Weights of a small masked image model.
Model: 4.62M parameters, 48-pixel images, encoder arch vit, encoder norm layernorm_no_bias, encoder activation geglu, encoder patch size [4, 4], encoder layers 10, encoder width 192, decoder width 128, decoder layers 6.
Training: adamw at rate 0.001, 6300 steps, batches of 64.
Data: trained on simulated grey scan slices of phantoms with and without marks, 122500 training examples.
Rows from block 8 of the encoder, named by matrix and row number. Each number is 500 + 50 x the weight over its row's rms, rounded and kept within 0 to 999. All counts start at 0. Numbers have three digits each. After the name is the row's rms in percent of the matrix's.
# fc2: MLP down (encoder.blocks.8.mlp.fc2.weight, 192x384), inputs 231-307
fc2.20 113:554449462484525418538467459552450473518583506475529536530481428589542543497533482518539453533495511459494498464484489565618551465487484444501524479552546507534557487477445512505457562365555474478530356502448495589482525426491480581
fc2.21 097:527482442479515527450457518395512561478528554427495403547461512453541443511436489472403485578491454487416523394487538470436604510537491502522594535606434468542487501497461472508504526497345535476449524465406419505451527502515545476
fc2.22 106:464449311473451529460555523441559489469525571588475483520463451485557507469547487515450504555538433431503491511487530486487525483483461495559522445466483448439556529544526500424572463510596489533445502448483536403475525469477445572
fc2.23 096:538503534484447544549512498493500442513476478496488514502491476538470504476507563509550555502480546452518547527522483527517517594515493552477536559518547596513515509458604377511471484421492556515529477452426560555433476495469508563
fc2.24 108:544532523497506532498473515525488498545489538537528488504559545493478481518575490502498422512385495475487506583492497581473442598509481491491466556471530477466430505467488502486587486502451428541526473518658532415532500527387405427
fc2.25 126:512502351537424528560478524432512578457559469492414517584485510498474451458468438521524572481605514488564510565556568508549429523487490508484544549433432479491546527540577433516539527488644523532479528467434539403506484523445444501
fc2.26 103:490492468498594520416493520494457483542445498544565516516543547478520510559498495447541440513459449517575489549439518544432415526498476491534461534487483488557382524512440523432403657468464520484494580502496471501530477455499452491
fc2.27 083:522568530475492510522512517581483519485505527568519511458481527537464508568537443512515509482587502464434515535588501519369578495455548507469540521507519446503460534496584466502558453537522428510534406517422577505460481484512544490
fc2.28 116:443507540494520544499531461575462470454466578487478444448578477498476506523498472523477549523454436456495427491583443536407516505486420452544510480514520539518468537539450594508530506606410398522489509468509419521561465462512474515
fc2.29 093:593553526570519478506487508415506474539522467472450498466502442462487521490446474502581470530484498512617425533533501510539499579517466451465474573497487493508414466490528499502470396487485496487527486514503465423539526553456539442
fc2.30 104:508468502508518448538558484470504527501536466449500516545342496431501493489424523470610457526547509539602507532493518478590428588497471525423490516512497531499466491471556460490412438454487657486505546485520494505507557450557461514
fc2.31 107:426485465483513503500488499555554506489499425529505485516531585462517535503470507534481486553598422452519470397391487518541428412510515505479566494523538559564560452524502458469384537566489583500430509504544486466599522470511482495
fc2.32 102:437561569513462533477477411575502573479476462518535426537583560506464476557527574505542422497540480498497475536515503581464477555506578512434468495516451552565472488516522514464328408564443547521449610468553502501542461582518457474
fc2.33 096:482418527516533549484508544563493544484483494508491540449522454479520485473532510508451588511458549544452496468538444545630555528524478482492518509484566433528510480568449539458400502509495434489564516506529347518402470501596520645
fc2.34 095:537475541516456507525509421513439465497545494465480525522476476541389485537515470537471555420536541498458512547594590562459557535463474525553525465531501390492528475515451504528500441535473460548524490534444549580427501461427558522
fc2.35 098:547479523497537479441483531513454480514489526557539459587471453485552460505546487518445483438555534447458514517539443490500545509548626493481472493466510516479456518507533455555471440507513573516458414499518526511505482594493475374
fc2.36 098:531530503516476550575513494486453400570481479533441571514415541378430503483546481504464480510460456497454525527529458498452436470507496494540491522462454471458398436525524518525521611500433446475552475569572417628460515512356486410
fc2.37 104:496493475511476499506471466532490516553505501485470531556530575532529521488505463515530548477547498492568491459514553527516459551522473540480445563507512527499511547562436597490492444587459413541501477545607429417545530499448516500
fc2.38 105:466510571517557505514464510431509505553513408526472532514491517486504479516486468499549479501435457558482497510556554486454578574483473529529497586509489454436475552552531384444421524550524396513531556501560537465505485517493431451
fc2.39 102:479517515496411515504524500462565546543420533541537517449456528453476499522478496578550561473549561496548495433485531434512489519500564565466628526465531473543473490491439485496426504524533526498471536503557531535497476531488573497
fc2.40 083:515475439469570488484515502544491432466528495485562457424493449476465488527516508562431509556512487442487462474537446502479555511427536473524515475534469633544506430487468578458586467440359486514493484531426503505464485546515503479
fc2.41 104:546508449566467545507526481475519435541472496507443523571543519434470460468503508522583537496500579518466492484577483567695442508496423527542471526496494530498489489546489523508469520451491518520566501518495490412557463506501552447
fc2.42 106:481458636493528556544497541491574509519467499459446522475322490375497462485469499513546512549480455530551502426510509417429449585493493452503583534463545450427480496497487468522548599521573431552523441484592467510485498463514526459
fc2.43 101:523490528487516451497509406614448541476502446477509477411565516457461482547639547499502524545505513538476526562546441570482662546459477519544431486588497469560451502560494473481439508609476491507496488524461474469486482551560518550
fc2.44 102:470459470467476549543448728487491592507511520444442477534548496518522512519482497493403557410434495520423513526482455476535500472534528582465543445472451465448629547480518555511592401438517510554523390525527481510521446539494482527
fc2.45 092:464566540508454536459495491492500542517567470406514432490528504445433526491499510502603496463597445500532467493421519403474426536460517544403464473518502523543398560484410443542427528445456432495396564554489471501594494491464530467
fc2.46 110:542514569526592450564519372447432511478561417462551363461536543536485501489465484469483540470394553458652489499468537418538534543576407502463447524492534560433473527473544479546434466428472419465570455435366427494480492470478448550
fc2.47 111:478483434469583555503439440508529554475518539478454487626489512514547507501517538497431515510489530507419537481406443449573587520574467512550608460495462480524552468460441535528553505465459577523463496566436469599467458532566599509
fc2.48 084:445542400455530474486458496551532510496542535459546508553510539514534479494455510481538477554568508508570508486462424523452453617522500540445498498600417533582586500465453509465457415383430585544465486488481473546541539473513532460
fc2.49 099:550438470498546520529556413389527431453502544475495467529484468532527501487499583458512448501494590526442511502497495512549595496463524510445538534506458561490515530516610492487481607419594495480557548449455614538442454561540539556
fc2.50 108:497484592514468481498485494484468533445446511483519405441466477502416506457520527521436542420559533516460506590517482387495625447528516524445382440469563480480398487491453491550503457454509410487540434473485428487463450555520429557
fc2.51 102:487516456553551460456549441509480540477499434525516510504459491497524528535474447473478454545590468550527453481472490519531483426454490524479442483503500542571571545518475514517368528585483558493485530512468501470553554426508545535
fc2.52 098:469472515487558497553503373536550490526545465477493511517486527548524505464480484552544466459478516507546490480445502482519468441491545523486415504560484518472493486535472475490466505466428412494431487497590482474657538518529430319
fc2.53 090:560507415533345492482491500482482516463478549442476459449424499382464487480509461511509525485521455451579514494532543493412444488450469485571504512540553456470497513485564560507489448422384510494562443498476508420424480456462604449
fc2.54 098:522464530519577474397496518531544399453516533580491555490538460514602511511535496506474475479432474478426504424523525494456515544585550424539473545499577604450547503544462452543538488500421498453541454469539506473468565480468504494
fc2.55 120:506411535499542486505479443496450613422522482508436513572489482489461465500452533536507478486505495494462503455506576491570523456482637509447534482531473482455563494504601451547458426418563550448454467547490477528519558527578447459
fc2.56 108:579465634539484457514555480416476460520473504562474447484453430525455490504605572487482556499471595524489504502547526467509441417500533517500495499455522361476551533523478566452515593577512408520540513544548545495472477542543346450
fc2.57 098:510474506509498497491516519546505466428548522483461434590549544551560483516521540445432514517510461489441516464507569577556414433502579477577510463518505514530573483512460487424604487509393529499536538471553466382459579483424491475
fc2.58 081:512469485479537503496542467423429523510443449530547477470456464550603536533500480507514524551501485463586497483471572609516441478408589500476506480452484559553503422498588506500459457468450578508489516562528567476512582480501483474
fc2.59 112:542460508529473493514492547482453507503456515488443505488419448412494474479518481519494555524489470497406518503619523429384540532498512391532539553539576397526541499506589433469589538558438464523481466473505511547444464559510475481
fc2.60 102:541441604495489481560514535368455496488392426490513522437467478457535480459525528517457600588400523508512511540521518415524509548526471474421568545461556523497543473477560437490499624484598522469482479467476503462495440583582485555
fc2.61 112:504537481524495484591457404606539485533548507430511627518481458559515524464517519528541468451474562501377498551518502505434537561505422507499393481564505475476446526517538469429501402434635404535558475484539501492529475463507494507
fc2.62 093:485481561494502494530540474515537536535507522527502546579519504526525513472527494470562505485486507533420515547471574531422488579480533503488461513528495495531527548530526451512501534593549501488560504424603586447511453462494514552
fc2.63 092:441509507526453572405501568572512524537497528558515596444569486465432484523476472506496417512561498463491479499484445491478508426535506504531481484457499622551362524493438465461619474528526591505479517504480609513466426523443458476
fc2.64 095:490446566448596508542523456565535475478503443558530431434595537517623432534511486489480548526480448516510498447485560550472457463427584466501563502461539572605515431517535414442488569502439527492536515466579572449425515516458468541
fc2.65 096:461553392546549460523503454418539511569529482517462519518319495570520540555469478485515440503561494443583432455500445530528530460529442519546485588509462552468535523491431573491470347494556587526451394539336432508534544347534655464
fc2.66 090:506535516501460515426532513496528537490528365471495502526528467406521482563461507512492461503454456521579411459483556513604481405389565496525385411472463558519491505536364537505488540620466505523468541555487502423566525558457498476
fc2.67 105:574513573527453515530482532487491433508457499500427538480607502554506528505489485491536536493486523506448515493493498482527407522570437460495613531482531540564478488505532447517521547534558443495553560515432435542459457486385542592
fc2.68 118:565483395512472511555462576471435436455499549513469539512459515471516498507494496467427402585478535518451549517600485563489499466478489470580559457511483538435462536491578530517427583562483530523500480439453523553563474518546418470
fc2.69 094:543499546487574499520508436501442459548507502500500482558628510611516499534528533499537443540460426448503504598469477607514550480525437458525489490506532559450484451455481593489525582411402482526503444469530532464541503507459369418
fc2.70 086:476486571481594506534516443553490595517505476501485448498349414515565456458568528491508559511457531557554493454478609479632483507480474498481504446490452404505538497526487505464573537504444434494509475541531512431529545448594576461
fc2.71 107:560457548484573466467491602525451499490373465531487518492593535574598545499655490494461584545545529493435566511466525495496479513491502491434443457535525459587513544518472526529460529455445406474615525509493523535488482406514469610
fc2.72 111:516460560504479512498541578532445545485433533566489471552519457463486456423510538480451512540416565462509555553558614538515500590520514489470559491524552509473433450534651463544441455412463620464558559441500503485427430577551436520
fc2.73 111:461557610521420523556540545464545423494515479566551538461495439469462508444567544523472532499471506480488477514606477463410581452526530503522495497467535494505464472513554448531461449558569386499477515456511565476420460562527480563
fc2.74 086:477507525503502475515460518420554457524516414435494482552638483461538459405471550522476481508579475591484508514393463465505500472565497519530399418527464483478475568494451509515558508521459468478425559427565547455516522506484331436
fc2.75 097:489468556490628503495486398678499475453576516480499461452541443533491480475568542473492528543430512495383498509513448523572626423497491439485409466567504550480532502534536527492553417489422382498516532549432556494444480534557596635
fc2.76 081:493442444535440515491518499518460562443510473499548459507424475427488488485576499530487465551444526500490481567478491561650470563498479513480430484561477418493578516539528552457401506501495463483487579482554421412504504518523473534
fc2.77 106:529536476528421496505431598508454514506493567535543499590444529493438520556500525525608501412516482558506491527517515494556458589607538542515483567488537479504474521484412456527373369591471476510509504440479463429438519461402432521
fc2.78 095:477504446499498498461521469611515524458536496516454442535400514533415479505576536482524532542572458447436542522531499482455587435461520484487550365504459484539489496494429502465522411547662504514574503560479496516415410546545471614
fc2.79 091:467465459498520516462490589450497492498429506474517492452448442522535478518550516498506429622507534489518496544529486457460483468469580423508595466472541589568462400486424470480598481425438547483494500410472440461446501580527412560
fc2.80 114:479516471509471473499489481476465443482515510453563468479645519519484479484538526488498471469411529513536541555485508577446477543518456511502379485539557465474443594460461502484528546540387375474498534466505514388542507450511439496
fc2.81 086:505509468549454489448525521536494489508492443526555461510527515456504464567520513534523497544550463505557484509468653609493395493479540503524507532519474488493423516508483550484541556500378576504426516508598516299537534484475436296
fc2.82 092:580483459504500533459516439574480526478435579480534443438595518537465465500460475464469377428547475437469485477438490509475483428514536548454538531487494465451492497479392512541531405515431584514459550503488441581513534485490544491
fc2.83 107:643530463500446486474523531469469486504525499502542514461510500539469511546535469462544434544587518557404489605530480501466624439544469520459426473495467520516475523454533465517567498485641524472499419481411570511451465495440510468
fc2.84 091:459495548529538546521448483427461495496652541480462557580450513503460489460464488479513445457403584507492505525453507471451508553515459484502555506440476466427662584499508515514584510550521376494437545439499514553496500554492520445
fc2.85 103:555532528503497513495472530569457521495423535536463543458567438493504499452461475484490521413435481474416497508577493447422505475479549455442577526559530541495472512544557438519448482482491469476566523541547416585489500507476584564
fc2.86 092:460499484513535462490470376388573561488474483523500476553415581453507509563490523466551504501502499521586501446418518442572520430476543531544475508498453488504501424457526525508425538503469605518423529509450532453597488531578533413
fc2.87 097:467470398505528535449521580549457449444512551514482540478428473464521518483540497493580562586523486544501522523623440562597579467490464404538462516498579487564505464539507532456484504556561516462547497463498400426429501509535469642
fc2.88 091:512476440500458476570494443486519480548515533457601441482552505487555508465458548467505499412442536516545535481436516480456289512544514577424449491512510478491516466448462570463448497508335496484452587524670473478593492535507428530
fc2.89 070:470553521477522533500511410488503458559543495462539461527464454567508539501432530486595446452528458489550415508539521439437432473484602524444518484492512582494452461451517469491418460488459507505454523486507456528580557493428452369
fc2.90 104:551459555487560497481547388592474514476487517487508400484545476551436485452502480491526499419458545445423502550579465527500656461497461516467480514473543542395500464513542559541444468455561514482593461452541474546445405438538392736
fc2.91 087:512512579531527505479531487426553463512469570508485468420432472470550511497446482518606508583475440466484453452586490458383550524482552439554529584548575439487534541515581425492554565591641452473466523468558487453551532497486582407
fc2.92 105:404446330488544460421484462563441484420486561492492466471558522467461508518487452499526464512494481561501417586535410517527541572532452474481391449464409518529449450521444614458561527523544559504553471461439483412502491507532476639
fc2.93 098:582512562485460513454492500402448542459451463471428474533528463412489469456498530517449593474538475539437511525584463482508569435615439552562536515523486410481443514554510480545542465469492467468456538501440434512409510519519623582
fc2.94 117:484489357526532494387521603432579497499516525525536564574640530584510542543568492476488517490497506494568475602466560459502581525557413485532459515485532447464522537499474560446536529538550507491548466460459654422476470496533536468
fc2.95 083:486540538505399450579496489494532409515435482533505548505556558412459488542500548502578438496494454518542495547487448524449339442544527524496463482489483479626446448473461463504537497536435525483527483488494454484523497450349563499
fc2.96 091:574502491537473509524496467412476363478546473468500468445489447457481514458476521502549645560524453462406525528564439512480523452522435486452406494494519533551469439491518467531525420403603450496558456497578398517439440581450453610
fc2.97 095:536455487495539503492509450433507515480552393530473534597405471499512461487548554518519501537529503510399495517529552506654523404577539464502523530476498528469550534538537430499448556473571549431445449511438510495439492547580459544
fc2.98 079:513500463463559479549536427464521449531459397552493492496421499500489493544592556495533522575507508474477513486511528557642549463409549489456524513526431586512516490474517525448555539404456658515476411607554568530515497473587658479
fc2.99 095:476561380504449544514505485423565496502609572520468533576402517444442522458441470482516332534501547501497510506460485403544527503527473489495515462545488492501566474451548484520449442491535549494451529466469557570522527540518603457
fc2.100 094:388547478518432502457475586544528484547479484537544615412392489503466537544494494519606466482534503530594463514511451516473456507489475541536442465484467470489465464504472506449462437553614512546480562501533546440501485512479612511
fc2.101 123:505520459524495479510482419520524538469501462562505524566400494451519523514495508518552513458544536524593425515574459557589497460520542527544414540492525482458492451557526517561385388513581574498507517434421548471459521520526449503
fc2.102 106:520486575490452469463553483514479435517517543484530498497434460444482445525501520484524543521492453477536529507537485443458414517540477532490483499505529437425545518469580469543544486514512527523465529541484540554462536517498506584
fc2.103 105:488512453490579501492536501528537451553555501439527470430601539552472518492495506482599439522444513505409490494458482441389550502490436464549556474521439494494393491453525496445557516443552466487493503514502513584572445553516457527
fc2.104 097:487530395506493485490536538470511441540562507512570534488510488503440517457536510515515442462454559512478517553532515515560478496507488576510381491536460474432401529443526521525504424365489495471474483470486525467473518473436493496
fc2.105 106:431462382480541513417501448603564529475519596536446459535479529516503528500451537518528440459450490456445477410512470496563543428529536525505547514472528462479543497548454582486541503447546598489463452480480484482528480539609530581
fc2.106 102:490458593503572515403518376605445597454484531552517460579644562586524499524611594475515533486483576509564525516523441533517547500501523459487518500424473503488573497508532510501557538458585464499522507499372488550474440520561383558
fc2.107 109:465474457531522552437461479530513558505485570477467502571474534396431481518470485473562478571587449590567507480482400439435597571573478441493550526545487406567422503501416511553485533573502555529504545476525431549503484526488560551
fc2.108 111:468498516471492518514460528468505507470459522497469531459410548541487527522455443510515545486507520527397499544458482467530550531527397486503571494425487488502484533509504463528579628522597480495586493472428440539478410459505537677
fc2.109 109:545499566480478508493510623529471474494510559472490560528470449501520537488512493498486520512524481489551530525523484487461448538515470510575504420430514568477534539463518539494556517495498477479537486471409492517464497453449419468
fc2.110 089:461538540484393517513484481482558553483452495494571471539333462476513428528523498509502522471453454462567529478467587446428432503539521530548564477491500483479449482499520495522500396410393545512506386488510512503412457500562604498
fc2.111 103:518460643459628522564523410584482538510506441515471443469502460497515485452549508496486521495454467477431545537498512507428470528435614494492443463559535554497444468550530466522383465468524471513550510480604516512517498522533417507
fc2.112 107:450495593467411521501479598559496581535449506552491499540449506582420519528548534441389417531402585540501524483497478533451607537524478573473486466470451466452472631515444553532467479579466431524506543517449548658493469440544518525
fc2.113 091:581509534524530481452507409404492494505524491512459450496503452515507518544524506473402591481452524508540477512553469544471527497511478462541454516515492536505563588507508496535514572570512455515512513499403490464457461434496529534
fc2.114 084:485552639441506530572481524562512494510455488497541532438440502534520494521503519454572487552455488509422497499462489486556451431497550468477464453463517524536593486480518529511407373453444468490511490512588460469511508489522478577
fc2.115 080:510473562514550440491560516569512511514575365433552516500511451454573479523536528463427458578534506482544461498488547487553618440492491436449470459485611556485631557520473516505356484526484482516472347637505512515471517457525432476
fc2.116 095:567389499546519386448493559486466512439464498440488465478663502502493487438495533473432536441557499519439602495549468516502564490547461500531508448582494415474447481509457514562582451463460561473556552513533464535486428552528456605
fc2.117 094:477461574483542465499505477528569488465575465479495534490471479512540504473512503483551504530507424454647507427418533466473537440488469516485562474479528482500536472504397546476512566423601435496545471544565546551420563430491430539
fc2.118 100:467557391490462499568496445479517468460499487488523481435457482520444489476459490474530464473563545517555503572511388500593522451554447492501416433507489522550457479421511493531454463499521580496502563435416543477501527481516631592
fc2.119 085:496574521510433487504520484575490485526416561574526451505538552581533504521508475482504529456518474492566421496474442519513403499550567534499452552470446529527534491505398474466583499516491502501512418495479540543472503467476502522
fc2.120 083:466469507536528510474485504613482486503563504576507570540640509536490525491539474506448539494441485463500482533432445454476530576493493508486472481416480588573482466552426503540509500511685435479600525479491501449473445532448488541
fc2.121 100:562501610480491488555512414495483530475500437509463524476368466534497513518485530538533635458492544478466478503535537451574566479525465519446457566468540536452515441487531423559490454388630461512565372555506503517412458489498519551
fc2.122 099:449484457484477430521407547473517495500657481463488505485539479529540490519445470491485483502531503534469495449472430508434528468504500500524466441523498521478567487472461514509531517504579509518387427511426637622499505506516422434
fc2.123 110:518493537504522488508498523375544489513565444545478579568473517469598503480502493537443586565494532546456540421497505500507498552463472492519544574459474483479522489517535498481502578450594508468449491476499456505494493513505421397
fc2.124 083:508464443528504527554514548409517471457451539475517558484478537424533477524515514508409537513560487537403480549554440578477668494527385538533503511495502448453512503518492527483528499580467478483533525535549513472441476519550539524
fc2.125 098:449523479489492542482520524587528521497481481549546537447544521412479490466503464504608442487451521488486522615428496600549449449517464537505503512503514463501470552491528452470502567594556549475490541498688519447557518505486489499
fc2.126 100:454547428519513549427454555493503492517534551473485511465574532460516498556442553452535444494464471476520484471487464504512437504503462554554542480504482585492531534457462487460463523541541518481422545470358537451565498492514604467
fc2.127 111:484524472492496506449538424424513502516465596495513531527484452566479538516496507476506516425542470481549439493430415358542424477501550541440475498455454511520593541494349515476459519581533532516422499526485446553521474457548536556
fc2.128 096:425495587501558480436511631548494598528460516513530574439521492554531535486477482492494461570434556475459508383399558526566444544399493529444570487430497515511530512494526509508554496376644628479536529515542597498531516493568521490
fc2.129 070:533503490511486508390559541343497497514588528455535502508423453428442529563499460493491464521506555438426508509448562469469648564473497540525583505533452471503418554496570449544538501491476520487491552474355574605497496457475543510
fc2.130 105:467515413492481546565511549508516522519547497491530490597544604464485512546468495481536416469442447462586490559497434530523537580528479526507520558491443511496517474497565513474545464566498592540406454460478512569549488570517526441
fc2.131 097:504532519471495505534519458540510477522501523535520509536525533557499490427529508499362493463497463488506568472436586509361501484515485478507516538537556443446372477483497470533485476542299490507454542511611491533515538438385501453
fc2.132 099:409528461486498506345489640614479601506507561459479489477503515477549502536487520475480360563506503466505484496503427523440531600482520514489533546526478523569550520504455479527523451502458547515470556503433469554563567513549663416
fc2.133 097:502470454485421510521545547524536455546532481479624414427481539542493492501496516471547441445506516490535480482450496420560410478456571536463552458516480530494478411402507499469418560440503552485423513589455552521481474539507490498
fc2.134 102:433453613510497530509460666487438605497460549457462477477439523457518498510480503476446505536539517516513546455509475424455541548492505541539557473438431427554583472507497486516479515459536403502508461538484443551463535525510434450
fc2.135 083:471519478463524487537454494517536533513507509422474511513488553455443524507473479522483471533341463499488453477525492453439517479458491516580547440538408490494476508470555512497631453510493431507447452448398512518511483477501445483
fc2.136 107:466506486471529475488502545569469475493521511483433529521571573568500529478566430513529495530558380476441501517442528594486494558468546465530471497619505449569523550547520555500537447610442535508424505539586568555545595478491607437
fc2.137 123:431527465486561554501489513547556544512436526452493518534431536442499447508408467486472471493401496503460507440505441500454504569526473508522562556464429524451533499514480540504490487499385509543414420532562380650543476511592483412
fc2.138 083:456507374521429504492506566550492563516456577526485503519585565469521523514474488488476492456541564545633530528457526557528422463452478473460465464498578451508448458436457570529622477486322607509535492489443586452480571454488490422
fc2.139 110:447512532459498462494474471501507475524536469512471578550643559601486513542540560471557433522516536510521515482404414548494476539490442467476495482458457581570494521503410412498528631472560431515537476576415585624513455453462496624
fc2.140 102:510472572482451484552496499430455447506546438534492453579466521563540503481485561487526557395506466527560512467491586472484466364519524505444444442470441320504463390501484524505539462480502389492570547545499522520462528514420532559
fc2.141 089:484517427488510480485514487520522482468446479497512378418478509487535512503457496497623492549488470488505431456541567535517459401500528450491453533544484438459408445484582529410482459485488619491432469449546528506542502527560507491
fc2.142 088:547559475487490475481614438583498497482501434542477422505534465548519498524580478521444573567594466519616482511531536492559517434424467454548489457494513540622465400519451609443592498553404473516543511566450493455427554489482424498
fc2.143 097:463469465521576514435552573420435481483483523456469543568455523424544523554503489479478540565556538523493489468463450463572541603493500465536591528446546513495624572509484435471362620568512515527478494537393460581487448489527483567
fc2.144 124:537514503500475494522510388418458470509566389547507529610398488540421517512497534451503409487495513492544517490475540506535446404531492474510528529400419488404537526459438507513530525471473576511445519517443529515497468470489434500
fc2.145 106:551526431502519511486464563474446457510557528510498532586587600432559513571502475472478558522519483490590532563463455522469577649510439480543519559571518475536516508505554469507480555574543554507512612505491551455473514539465531424
fc2.146 093:445510515519544516524524514449514454534538476487521548482467525518530517563474460500512501565525489493563457479501494532531530523460472439489499551526487536443542582492488510515417621559456476506448486507430531513641516432472523478
fc2.147 083:492530420470442491418487539535503497513520495543477509532546492521430514497477493490518574495533571461453540487494463387472498494459564492440599489484540634556522479517469438498470527406625653519580502500436483600486459532525570499
fc2.148 092:496530369498503498452476494558504427479490545515450576481442558439458495521485454546589537466600451537515482493523459540478346467465463549532468497525479466427482421541523624501607457482519555500469491557581542468590558460487591349
fc2.149 092:502527537531594524551459497433525505546528495492522532477546482515506529505512509484639624479407524504505511462555540505562570692515477517478610672510537605534590538484588440492426471470579472476547507490429501452456501507490579540
fc2.150 115:473521414540489515502478527362540465502551533488548520481452537510471535512444522469487457506504495497590505505486495437538557486539446471565467409438519542481489521466453572519532536523482502506474496499417604413463458545494495488
fc2.151 103:506461609493420455484522492399464535468551508483411468515470451403387475372430530481480479455577508521515543464499522398372440494512557536461456471455504471465485556514482446534546501415499420434540555477477514482520490515477447530
fc2.152 113:407498528485477549483505438529492596509496548535542500533462519548445499524429508526389484400541499475546486427526441489420570422498507540518518487427484535370471507492464503544510510530547510536492580420483566532488382525567388479
fc2.153 101:487532458522431463536437494504532491505534530392464530465589522490514505484480503535475579483540427566543495447477455519437455496524491483640411496562550528518500567502475472509625513573344404519469602460540445413539558512448577346
fc2.154 096:575504602549522481515551442544416484530440467554479523474563458517463494497504472528477481515422520470513472461488553610606416481380494478499504520464535510479482544602560556510376634482589492517572565518505533499523538504471504424
fc2.155 103:496504552520525496504507524564527552487445532522450508396476489504468536470528490491530536511501518516517518465515415440478365556512522525504513496429458509556515460562508545499550451441592496456499547503517538584522475612608499555
fc2.156 094:442521506473477481451396555412427499472504536469493564529509520532524530507521511485407444488455503525478497543439449497496636432573455457494537481456444423447551557466488493569501528525458536452492476499428468520485475379528477501
fc2.157 097:518480601501463405534497534568486452464470483532496514441604489426500515504544511544338476474436483482385540441552510427359502535486565478576508495592596505486462551514498449549510543541465402506470455514509484513472533496455510393
fc2.158 095:517536479553382532476491478514578476519455499507471487447628452547434483424472455528526508439544517477451442463540531384390495408498472465533563493545483454444502472482423547493591465510442451514563441549389427511547489498489638466
fc2.159 089:525445525507485455457518436466479521460451532527478657579615510453444510441493469504466476493482507459389476551484497570548657515571488459475500526526480490489574555529507439531476486639435588496519576420493425497492508485493412605
fc2.160 102:470494547536509509551484455478462481470493510450550516424495493478490492518536499463600454511382501508586480531539510471412417462391523435480502457478494450518444404513513590485547568551442455533476556490543550431567520579453488485
fc2.161 092:528468578516508452523529480613526504467469458439533483464492471448539492459505501509436589456488560524462539492499559462462442491461545476436489489533580500496565513501506500518373528529607412479539544561642477517491478544544414544
fc2.162 106:523476512494468474510518534488485478544488508495507550458501439610480540430476500484436454386443496456414491403549448537407505444537517559451555556495444521349563602489520408483434534538566461534496537421515499553488527466516436489
fc2.163 097:493452459431474516533492515499507525530512475471455487481419501453445454470568515552445507561449463522523532454415531396574357563454543549482573469448400538550522446499479538457550551457456569507538570594511504563438511524557492448
fc2.164 103:484548529491470525515501443539518463516492512537491492506576496534549499526571523508441520502589466516520512418535510596470493522446565452514390577585512469541600450528478549512453402561389451533533544548520445507501626484448557502
fc2.165 120:481514511503471538525497490458469517494498493454507528455484435499496471475469433508457478446496468464402532581562497508441518508452462564551467465567489502460494531507523478581455397521517534511519476544517471541502522475501477536
fc2.166 092:512550418493546561499482514592541487529522495444515466465454473604477478544468446512519491479483506502450465493481525430508565470440437496481574545568520521449434499461416470498544500515481402554503473601539466554563537474368519493
fc2.167 116:485534492479447475456473574589488483497498483513542567463635545552492536545505517471415526480564459518571503508432480498456542407525511504397445449470452546565562480483401564461477453578553505501485562582484463518486483481447507525
fc2.168 073:568530544503445548474534498577521524481439503567502447420540490556495450507545480446453553497536543457534528556548519553540542486539441486480396539410562602501506474527460562444564505458508489504555491514511463446416449504482465632
fc2.169 094:448506664453555498515501477557464527503431451491475538464434481542524514489509473512426573528487492481461487461544506533490461413413533498493446410471530462505588466535537547473498461547467438548463414592519515557526543468551546454
fc2.170 104:439514404532530508469498556546580554566493494475550457595497554537583504502495484459521462514539505510667459426455574446445404614482515469518521555475471478484569527505433556389442509556421524517449521520560505521549527478463342355
fc2.171 101:435491584471540468552507417558544500490523486479499438504512527578534491458574549500501441595476474457592512382453516458499477473448518439511563451484522420502577428455512546467539573448432425466488472426568510433511512570559521405
fc2.172 099:498625584458539511443494486366472496551446469516502484474560488553514566526494479496564471501461497509480420514458470458510440553552484489452536594432506574483480534530507467519499510472618450495465521441374509515522483462490599485
fc2.173 117:501581466472486553544513560467549416538508563513519515430482526465479481561475478533531387487451466489524452475541570562507502538450571470550557553532534531473501582465479468484563501490410573502440486515532547498565636503453525312
fc2.174 087:512547491476514512427489452455471470536507514509552482493510472577485529495491494558586517492536460479439461468413486442469415517463458471585507490494476531609476544484456548467536608503464434541521457523430500470511459498451580447
fc2.175 093:512512530487409560525536602494498478511397548505474465390404541470457510473527442495425510551417513394462532483516454472488475570447413521455632580491486559460571542510597528505505550518573502523556545458551446631532449513553594577
fc2.176 121:502539426479576451500491490465527462519537432483471520593452575528510485589470488493555397535553474515543465493437589568599423455463546502548474530470478609499507499449465460469537457453400625521445413533482588514580522410483503427
fc2.177 106:523485559497496470445525529456462537521483497570516460490598448519440497575433536464567489510424508555470442591528440535481531499524477501496512503471442435511446528516457472528613581596618480499528561456527528436552461491532441585
fc2.178 094:631478587492535440510490491566485475469492514506525460461483420498573499499565516502383668486492505424411588519544521556519536375537529467449389512509592580515484453493552540520569417458442392506529399545589519496390493540511504473
fc2.179 086:475510482487523513513513423592512450499485469576524431484487534546544492476608507546475560535557419450466516510398513537515565357475549479513487494519548530563525463512392553429539507582355461493507433561590422433417537535502417383
fc2.180 116:509524567459484468487538484453496438539517460588455503483491513460468469450485513534435530521518495451405522465531416532455534611502533546548578550508490527523498537504549436473430539480620459485539562465499472606437502469476527469
fc2.181 102:444541509477443510583476495442597478484565493464468490537463475548431467460490486477468455415513480524402502474478537479483456410472582547568479437526497510453438405476511458500472496446388613450456505466519544480567524539463462422
fc2.182 108:575482459528563492521430525435419483520544485427540472500606527479535499501420462513512493545510518503442543497429512528528443551586426540444537557579520432529478603461514511484475524433486547433478498490529484531584498529455559447
fc2.183 104:547514554462538584469487570579504462493482561507484478470399513522561490483514512508587502537526461508517560519497543561485382528582492449524596481531565514498513493492522466488485378470403488476495533487586405398356501487484473508
fc2.184 103:495517526438517444567491502562512490484533549501576528427526502572588525478459483510418508446454515481612500453530482509477556445502431507486512480478563511457537438495575562526521498412467407465518460498544486428463520535519530569